config.yaml
dataset: "synthetic speech, music and everyday sounds put through simulated rooms and audio effects"
hop_length: 160
input: "log_mel"
win_length: 512
targets: ["distance", "source", "number of effects"]
weight_standardization: false
kernel_size: 5
loss: "binary_cross_entropy"
init: "torch_default"
beta2: 0.99
adaptive_grad_clip: 0.02
max_steps: 15200
final_lr_fraction: 0
Rows from block 5, named by matrix and row number. Rows with one number belong to one channel. Each number is 500 + 25 x the weight over the matrix's rms, rounded and kept within 0 to 999. All counts start at 0. Numbers have three digits each.
# convs0: first width-5 conv (model.blocks.5.convs.0.weight, 160x160x5), inputs 98-111, a 5 kernel for each
# convs1: second width-5 conv (model.blocks.5.convs.1.weight, 160x160x5, transposed), outputs 98-111, a 5 kernel for each
convs0.98:486475476473505460452487514557454508478506511468510502485501443496503490511450495502498509498524497503467518515504518437449539449518497479510526495456497519498512545483470477479502505522500473495478472462493563
convs1.98:510540548519531506452460437511494524494497503546484511467489524516509525485463524501501521528540475467503488509490502527510477519463518515537470505477518457497474483485466510517470512487502487552531463516508528
convs0.99:533518450473487520521552499477482496519460482467494525521543558475479443539507496490452479546503514517433430489507518537461521525477502535513469492482527522463485485517507507494491487502484498504481498487507484
convs1.99:516492524484487492543528521484464506491496543501509508474531511505508461488552505479465483491452513466521515512504520504507508479491487493521455520511504502539506519514487484478517497487471536533477490487498513
convs0.100:530478483531477497511519477460535447520510472496475527539485439471486466567492522518484460517509498411499541511484448556475486463562547486548510500440475483513499469489509480520550539484476468488523512465510531
convs1.100:478482479547554483511511507463504487483470494480477494510473526467516504499452513459504506498475522491515506493520496494506496486428544478496480475540525469499475469526518481487508467546518495520499491470520514
convs0.101:499478500490476462518487497502485500468480485456486453488509457476540491526493494464519527499540512469529520500520502513486467514483544531500495464488467463521528479469492479515527496517512536494499509451509466
convs1.101:503511495510525499496485539494472486554504486515511514498491475532465525538536487466540498537488487514469474531533525501494468519544506502497512460496523546501497496477496455528568491535503528526487498502526483
convs0.102:523489473547497488530497482527478526478501501508472508540494494417478507530506490424475556518477487563450535483503484484515484454520471487472489531495533467496476481483475508544524483550491480499488465469511469
convs1.102:500500508496453520528486467494496546494488484457515507486510515503516483487529493506445535517525533530494506471487538523517551468452517515497514458451493460483506503485553498477488495494486498530524523493471504
convs0.103:502510518523501482490522511474458532501481486486492538478507525508502478472477454518473497448486517469519546486493516498565500498491535476498461511514526510480494480518500523480450453500532482525474474539472536
convs1.103:532478465517537500479503489501504516519481499534498493519439550503507492488520529496522534447514546480484471492529453504538497512450505523481532531501512483540468471501531539471508544454446500492534526490510499
convs0.104:484512458499532508487526490496510483491485475499505508476473457472492512529509455498480524519526458486487485466465508513547500459512516508489519485534559523513479522533521477521516526516502504482505493508459475
convs1.104:464515553465521496491489487514531500520521510557516474474503450534522517534519516474515568479530519476495520525456529482473510543481472542526489518548550458478518526513508515512475481499488506486474554504519521
convs0.105:473523469499529539473513485481503483504543533531457501524481502511524548451493473482485477550531504500486439487501488511536500534504531477491513527525508495482531512480529491469501461537569521504512494448499478
convs1.105:431476532504488530514513492521503513511547518521518499512493508510486479464528487509485536440548531542479465509484464513469486516522504519453490513506477494505502464484494503504541533507511483465561503523521496
convs0.106:511528527539493526471490501453502529506506504503519495517485454513503486479489456499486492483527526540528480516532481569447479519522487509528547515529520515463472494494452543479468545488483550527495487515495489
convs1.106:531521490465468547515532529484525481486479484463464521523504512520477503529508496523499475456511547486459497513500481497489501482505515508506535484493480492477500495508521525556460461455557450492512463509486497
convs0.107:526516498512495498458522503478473489474543499504470484481501512538458493476525517523523525502483476519490473505490468524511486474545525501464515497479496472503503548501478483542491465457504524515485461533455502
convs1.107:465503508487556469539425484492512522505486510530456518534476496517504465529505516466508520523503490509487492505481455509509476505520501473482530466498534501502518488514519480556524500496490509530521507510495504
convs0.108:487468518479471473512510523509513516482517500460488487488503517527477506540473464511504507461502513470482474516484542517467509498508517509486504517456491508511479516492544493500488455523464506484503490492476510
convs1.108:509522488514505485480509507547493516497496513505499528472481509501478511488550544582513449516531487483509509505512531496522498502512483505503470502490465515507510502543531518481545491528530496482493507466513532
convs0.109:493492483491512508561502511501488512489522532475528482518478467503504524532545465560486483538506545500486528468531457468486494532523467496513479558482506503482480488526470499505470478513524474462472503523453544
convs1.109:465489497473525493487512508481528474480490523471494516476510526494515500489501506507455473543496465524489512488512464550512477510517474504524490509536460560513508468514473509507501482460478515551513482484511519
convs0.110:530507497520489450479488506564496504454501478508500495524535475454477494480504461533500477490474490479467498480498509521504485497526472475531499495502555501508538486511484421507497473520518482498516516525529481
convs1.110:485462500486511518513505517468504493543541524494514475524482470465454507570486467464447550480511508509514514487473486494443514503485498480502503497508490540457515483454519498494498467500508459530502474488513501
convs0.111:496500493550514522476485522523511456492452481504511502519485508478505477454458480497498522491536512487490490478456532546512473553538520513492530516483508506485520494502502482456542472520481497510519480485524522
convs1.111:475491485543470484500516493516502516533498485468555457522464495489522504494522478546485487485493438466493514503494507516511498487538483502523502501540521488498495500523514518497476535478503514498501516469484510
convs0.112:507497486527485513504515477543524516506553480484497518461492492457535490506543525499528519504473539464501486509481516546543520506481482484438510487501510495499497477511468476466469515507563509509509476471483514
convs1.112:506480511477487505475495488511525467521538449543474547476509525483490497500529472533477499501503517495527500497486512507477560493467498489494502505535533524470531525529513537491538511489503488481527509512522557
convs0.113:479503539543491487455485486488483503457479539481519541494488526507473516532447492490526489496493495528483496489478469531487511510489483501509534499484477538499491495494506512500520473504512522533480501486501493
convs1.113:487530500519508528476509470445493482525490473516502485504467512493497498514563525480507506503441513521496507512532505517496502545519562531514540489514492485523514510499487506476482510515478451489490486480510485
convs0.114:511497516545431496492511546501509494518482514513463466479502483472459510458504475492507481489483497536505483529540530506517501543499509488514478451501505530466459493519479499498542483463499501462501526505502531
convs1.114:462508519475509473482512548514515577519540513481553499469509513539473522492492524486515519512468505514498495474508470481495514521473488529491538466477488486569508538538519492480539483484522500481563468464503520
convs0.115:489501515537481504513505496548484493517491508484523514482500466495555505507488493493485483559514511521471519500506514500504488510509531464495499463540509483482548510498504485524488535555519484472556462511510494
convs1.115:483563524494468522526518467506533497487502496469495472526511482527516467495456531483520520472503505465564481517471504503522473492481500460496494539507483518509527530552498498495528525535448463532469502528509487
convs0.116:442501461537499523509554530477466524539526520511496520483516514546477494508466546520472457490519475488528543489516488481501517526520540474508549479500514531483455501529490492513480543513478488514500497478497491
convs1.116:481511528502501463504486504490477529452528475564473489518508527469495486499519523471519495472507503523518494498511490484484535476503489475459469478487525538489481490460506493522518532460492509515459499539475502
convs0.117:509483501535554535496477519504487511496511505516508506494480521495471494530515452477496496501534526502517460498504528512458504510451509480466482494480524449493471481490510498476502459496493517548451518492528521
convs1.117:497480536531493496466482503498485517502487467468539537463520461495523478497546503477515482485496471537492487468503487499496518491479542446532548516528507557518453521507495508523514476443514544482477461518475505
convs0.118:524516504515532497510516539543499502499472481511469527498460502480475503516533472538509481517524500460483486484494479486489471485529537486503491469496510454513492483484480505507538504426524484488519519464513478
convs1.118:500490504478495572494559510500528525485500525444475531471511533482508495529514479494516542484478508494524513481544503514499510507553492505509493537543485514530521571523508495522513476486539552466541531494462571
convs0.119:568490495495475481488496492502495494516504496468485487508485490454492510487531470502508437534493492499518502467467497542485545496436509474514534532511536525491490519495490524486459532492482505472528560501480451
convs1.119:477536464470532484447535501477483520503557479499487528504565509478512492477406436510520501454457470464500491485524509479500466472457500504540567464530515500500481517486475482492500519508461485494502508522496495
convs0.120:510530508513499473527461488493501477504517476471543499466524512511516487507539463488523511481473499473488507482517484520500490472520521475556527491467494509490501477509487469492501522503490488498488486528485479
convs1.120:529503518494522495532485562442441487488489498517488538517527501498492524514509538491481457483480555531499476497496490535494461509533519481513509497490525492508492512479537523482495503509427551471502524486500522
convs0.121:499551510483525472480511479485518505480482495532491473474519495519554482500501523438499504461523494476468508501508513498457516487510496487485516507491487488494482523483523515515525502510509506549465540475465493
convs1.121:499540528517525519539478526469572490473502451460458511499531468508543450497485543491465530512500500517444516503518485480538494479494483488511509532504493511522515528497485545532483483491483506499475522475534543
convs0.122:484506506513526538503476504531546538509461447492513477508498496521508511476512477478488505536507526451504503521473505498542519502504510506465499482495577583459500506473506491514489540492440507480508467459464445
convs1.122:510497511513458479515514531516490448446485512456530464513491559472461533498565495480559463506496496455536507498495522530484483495516457552521478532487503506504525448476496471464483496486490486551502512512501466
convs0.123:477460451493482483485521469526498561509490474493444479485463513512491485524507517488495504520499497475517488488550467494494487527491482507472553543521513504502498502504525545511471540507522467497480535487486467
convs1.123:506520485500515519495503496502532503483571497489488493508506481497477555485489503508463511511511470486538499529465498519498449467516482461468529512495465501517517533497560509502507477494490500483489512497516478
convs0.124:508486529504531493480486493469534530461503507492502518484483477493513494465549467503509499545483498525460539490469481499555499494491478539533499472499522524499494470558520532514528462513456515494518515525477444
convs1.124:505502497508472498526512481520484546500553467492543486528498459527475537536572512502502481507500481454516482500493486516508567475471515493471528495478508505448487504504497500533466554525496540473479532507505457
convs0.125:490477532533489476527478517469488514521486440467485471521549504544512464490509499556453499479515504496483499548509487459499499442499535469502497496566513523447519479540528426475509540480522454480500525521513464
convs1.125:522525517501453543502474452501475523454469478572533528519518479484499540478501508501510480515528447439464523480494486515487514506504503482488526471513506516465555507530491501515490535530479503505461476472517528
convs0.126:485485526556495503512477484483496450549501512514522464475494499529498501551500499479485529476537520445487553478522454488470445500503528529491517486477465491508490506447490519512478515499490529492511465503514502
convs1.126:535528513555478537501504506504515518507498462526514545491494449515528469495477536511518469499510502529469509499525483475459545500488501463537518475523517481519507497460483477479483523478493464480516524467515494
convs0.127:535507546467492463507493523511446455514536497497483470533556511473472501530471478541482496503507556499533499487478499511508462467569533531499495517484510520486518482505438483502492496515468499518524465476508492
convs1.127:494510532478552505503489544515527510531488484534455494519473488500518481510515450495454507474470445497501460525526553505481517476484518486520507506479532500504463487553485496505504532470477518482483489504481499
convs0.128:453488501493468494488526472504506490479455507489489527527525490543463490479496557472514507502495519457490484522525488465484461469490505487497518502484516491473477544506517514494487487528510509461496497529495550
convs1.128:490510545519479542510503447531469475540506481502465487463485498499481490492479481514482524514505539517498513483500489494544473495499496485465507506517474546521505482484483502543485484497504466493494491501480468
convs0.129:475507475514553507497502488531513509513480490493497483522502533505486513510544497460506507518489479533540507549530514504513484513521534471489514509480521490505531515513523498495523483530503483531487516513502499
convs1.129:507473512471453483487579504500522471524493447526457520490524505504483467484531474482501531524519491480485498480481538494534540499472481481512484479536489535484503505513518445490513485499525494493480542487512525
convs0.130:511530536513503517448505493504503479474514467537547537519478481484487509501460502496540496478499488513512496474505506487484502470464538520499491493528510510525474506508532500479504490486512474445523499504470485
convs1.130:506461447490526467500539443484498494530482513524418509582469512435432520536527521499528481508505513503540481497502477471489500531473491499499499508484531498529447442507520490461505527527500501517471555539485481
convs0.131:494515460526482481474525520502512490523519493483508497493516465487522501445525510478535512505488522536471533461556514493489477528556482482496503532515517511481479526531541508557459506535537499501498500496493473
convs1.131:532492510487498481513494533497480489521493469463483497513544523497482501460483498478525481488507512487507471475474506444492506479499535481522507485522502507522443492499473509515494528453480510516501511475499531
convs0.132:491493499514512501498484495512470473538496501455475504506491491474491468480538541471508504530474506471492552464506516518487508529493517469501488501505517513465509468490496535461477485507491490490499497449516515
convs1.132:510565550508508525485513523499504488506546485491529531494514455522544479555466502518485491491531486466505510487490499516568509536495494518499487519527493515510512521500519511527471513515516500514476504428434528
convs0.133:518515542543547491497498463476531453490512482513523512500499517514519462506482486494519512517512511487479495530477511503503513516526520533525497511526517482490499524498470472490481518461486520506503449480473522
convs1.133:449519537463526522557506493556541498477491480535519532492514536491491483485590476473482507494506502461503509509496507505495509484535585445484507500457517515532489513513507532492504536532531512520513533491507491
convs0.134:493478479490509478520480525487499503533475509515545511489489527482493506481490477487465501494498522480505531512503547499504456539506465489504434536514478488475503495418465564524526482535523514489390477458523499
convs1.134:545473495517484455468459500470516475502511498489500529543520523536526527518500576544514489461477493532543514479488486542493485464482534533524510512528526499498459523510503483506498506472503500525483498503492490
convs0.135:542460501508495483519496504513492507523497486470501493513467523455483529468527515514482486501509475507517494498468461501504501509495478545513490525519530485479500481507490536495480537498491506510522479459503505
convs1.135:529483514474492456525509485550443488497498518513466499489522490511488488549467518522506455521526469499518470530470530530502462480502532561516573515480490513500503468512475501504510466488529535517517524484521493
convs0.136:492492521518472527483517518539493515511434464519516498457517507473451457481488523507528513483477456529487466498508494507457525462479541480513519524483450510496489491479504505492520491526497501465512453541488459
convs1.136:501479474490541515493521481524476483514526520472485541491464519450498496526483529519479488555461477529500529543529472519478450529492519489521536499497466498496477507549539504520519500502494536517476540540470485
convs0.137:521545528517531482510430494503503511455515503481557485480513517450473471480457458565475512522478463517493519501529482490500528490511507482500528472513486505449482509476450477468543522520543474491486527467511515
convs1.137:534454482515509489484460537517507507492491482479504498533513482513506524473519523519491521504500517474478513467524493518507460466527486532488515497501490480496514462489515515491503499478531490520497465482483523
convs0.138:491492525557521503492493485480467510505523440522501486530481499501497496496498493502562487528520488497486494490501511482501534524512488468544529518462501494572499451452519531430527532502464470486474498509453492
convs1.138:499548484472527485439472490533487513483505450500442525490541521517523496489496487471524528531520515505457484497514464498486449478465467524523513501517515506535516475498522498518472491539460492519522516551529501
convs0.139:469522520501544503500507469509515531531468506500487504542505531531497502484474472526512563520483516521498561510496516493522432497535501526528528508512532534467455451468491492527515454469498487502500522457481537
convs1.139:503502537542531504516472518543498442502512494439520522488471506467512514467426483508461474478504485504516547486477510465519492529523467460518498479531481497501526550504512500517533500484458479533515516516500485